python train.py --arch="transformer" --model="CTC audio transcriber" --dataset="telephone keypad tones over noise or synthetic speech" --train_examples=39062 --gain_aug_db=10 --time_shift_ms=50 --n_mels=40 --hop_length=160 --input="log_mel" --spec_augment=true --win_length=400 --tokenizer="char" --vocab_size=21 --norm="layernorm" --norm_position="post" --activation="quick_gelu" --mlp_ratio=4 --head_dim=64 --fused_qkv=true --bias="none" --qk_norm=false --parallel_block=false --dropout=0.1 --inner_norm=false --subsampling=2 --layers=8 --width=192 --positions="conv" --init="xavier_uniform" --residual_init="none" --optimizer="soap" --beta2=0.99 --lr=0.0015 --beta1=0.95 --shampoo_beta=0.99 --eps=1e-08 --precondition_frequency=10 --max_precond_dim=512 --one_sided=false --adamw_lr_other_params=0.0024 --grad_clip=3.0 --l1_shrink=0.003 --steps=11500 --batch_size=256 --epochs=75.4 --lr_schedule="linear" --final_lr_fraction=0 --warmup_steps=2300 --weight_decay=0.2 --adamw_weight_decay_other_params=0.05
Rows from block 4 of a small CTC audio transcriber, named by matrix and row number. Rows with one number belong to one neuron. Each number is 128 + 24 x the weight over its row's rms, rounded and kept within 0 to 255. All counts start at 0. Numbers have three digits each.
After each neuron's rows are labels from the 100 clips, of 14848, where the neuron reaches its highest value: "responds to" is what is common among them. Only what is clearly more common there than usual is listed. The data: telephone keypad tones over noise or synthetic speech. In brackets: how many of the 100.
# fc1: MLP up (model.blocks.4.mlp.fc1.weight, 768x192), inputs 0-63
# fc2: MLP down (model.blocks.4.mlp.fc2.weight, 192x768, transposed), outputs 0-63

fc1.651:118137112096167113117131138076125109125129141141126155150152104149122175145130165122151130157142122068114137075106126141126087125128109096120125125133121087143088149135142121140142110167181153
fc2.651:199136128147139154115114151176058100127123136143132133104129100120133118149092103121140142118050156134141095108097147139130136143066137122126102120117136124209125139113121128172099131143118164
responds to: clipping (76); key "0" (65)

fc1.707:109114129132099135135114122122159134138110105129138117161144117153134166128120126062133150144092149158162117129126108119139133092131126131127119097167152132141132125118137139138143107139118131
fc2.707:159122131122133123118126104148162112131119152112104121166111059082144128109118111129120134112119129118076111162154111126115177167114144050102122089128126105081124108134125139130150117119112129
responds to: clipping (32)

fc1.704:132192120150122120123122140122140128156143133126143135120134159177155112156152192118110167133122096121143088104143186116136081121119142130113127109116099140109127133144164119137121111133138160
fc2.704:125089144093176132128131105142117161070140092143128124106136096127130141134165161124091111128143103103139093172111106125121087121130139141129149104135129128117125137173124135122146156092134181
responds to: mains hum (41); number of keys: 9 (29); last key: A (28)

fc1.489:135077121115154125122156139124144144136104118139155100136101115138153109139160129108069068130129107149164115128130123123128125068104133144113087100141105104154136125099134123141125085150092140
fc2.489:121147116140116121103135107121156140129133113128133127179134093127146131127092136132127147104142123120117140182123132141119147143136124068125117110128126121103103144128116105127098120138108154
responds to: number of keys: 5 (43); number of keys: 4 (30)

fc1.46:133137119065137123128119134140103132139152121098121107134109184144108145126128205104092130191151142109128103135138111127123124125131138163128134122152134126144145117124177097100130132142123145
fc2.46:122135174119147168152133150104135120100166050151133138122104164131142119147148141126083114153166076142148127123136130123094113133129135121123124131111126152137163153093126126103089159114126106
responds to: mains hum (88); number of keys: 3 (33); number of keys: 2 (26)

fc1.380:132105106105099137158119168149132120133155116115053118109127145132163167129050119145110106109128128161104104122142149131136101164126148101132094134116116135139112137129195155126107124177122152
fc2.380:123140129142110130121135123123125129130140116133121130132127114112137069122172117104141138140121175104177124128148122128097185103125168141159138092114154111115181126146085107137133134078143065
responds to: speech (97); number of keys: 1 (50); mains hum (44); number of keys: 2 (28)

fc1.678:145129139130091128139121110122133097130177123154164153123153122142132165084093089151176086145151145113130090143130149127125117130110126161104107139092079170107139159163126110118112107127137153
fc2.678:107088124112141080112106149150116125136162178080118066161083121090095099106100127129088189132124097141164118108112105106147127095166150142110119156082135130142071142172131144115091096114140132
responds to: mains hum (78); key "*" (73); number of keys: 9 (33); number of keys: 8 (30)

fc1.598:092122108108161118151131101107142137129144159166130137129157165143126129126111065101148116131123129134140121136099133116200130160130144107095157160127110134161080132143073124135119119178164090
fc2.598:121136119133120129084119128134120104107136103134139177150173065132125115122112092147149182101121121150114159149127120096105133114097121113136145118170096105098152133137112132125141112142125128
responds to: mains hum (70); quiet level (62); number of keys: 3 (29)

fc1.453:126139085082125113142154127126177115058138111108111173111134145142124113162132148105115120148138126143133108116129154119153124122128134123116124118097089147122137103119145143125129166142125165
fc2.453:194126148161141110136152093124117163129106171158095101126080117130080131134150107133120097129164100149124160133127129117146139117159145103115124144131110110110139127124147128112133114112124123
responds to: speech (96); pink noise (38)

fc1.517:111095115153117082114099120097114129130142192141170137126105124165128120085121115110162174108109158130119127153150110141090135119093161121117126105159128116137150141090166121127178059157140116
fc2.517:137139165146150163105139166223132142134144157099105120156134076129107164124185118128133125112137120134135127123146147107133148104157143104130142106135144166093154136162102111122114101159127132
responds to: speech (78)

fc1.666:133150111000126120138124156156123123125144106091119118134094193156128128126116184098094121210152138126130103125128133151115130131130143147112124120151148129134143124106183093116133124149107154
fc2.666:128150136131148175136129134087127130122172091139163118140122143152122129162169152129116111164151084128134116134103133117073106120118111144119126108130136138141184192117128131095090157113154125
responds to: mains hum (46); number of keys: 3 (40); last key: A (25)

fc1.163:102065151144105132159079108153156147122097129175108125149120102146093129111161130093146128115120123112162112110126158140130132088076141089124133126175133119120123166108153135133132107129127126
fc2.163:142142131127170112115127119147152124105122126088124129148166102122120119088128121171157156085155150112130104182126146123129103136138132064103125099098134110116126143140169139117148092136126179
responds to: number of keys: 5 (38); number of keys: 6 (33)

fc1.469:109147127095158137191135124119133147154107125121101132109103179197180138144146142120081142126146173130167117144105145158142077131153170143135149135117136131127132099126138107119147163144116123
fc2.469:117153087093171113127126132122177112123151137164176114154109109139107131113145124100092122124139137142108142089126122128117129105082111151133164109123092126111121173168124138124154142150153138
responds to: mains hum (42); number of keys: 4 (32); number of keys: 5 (27)

fc1.67:105144130143170118094166163144105113129116150120162074176117109124151126133097111143122121092156079136129107122173091129136136108125097144138090132123094109146098126129124116147121127140134129
fc2.67:135160105148051149124124154116085143144114159134096134128141119124120123131127127156156134097117114135123119151134129137113145128081110112109127135071131137128099124101080067123079084168121127
responds to: speech (82); number of keys: 4 (27)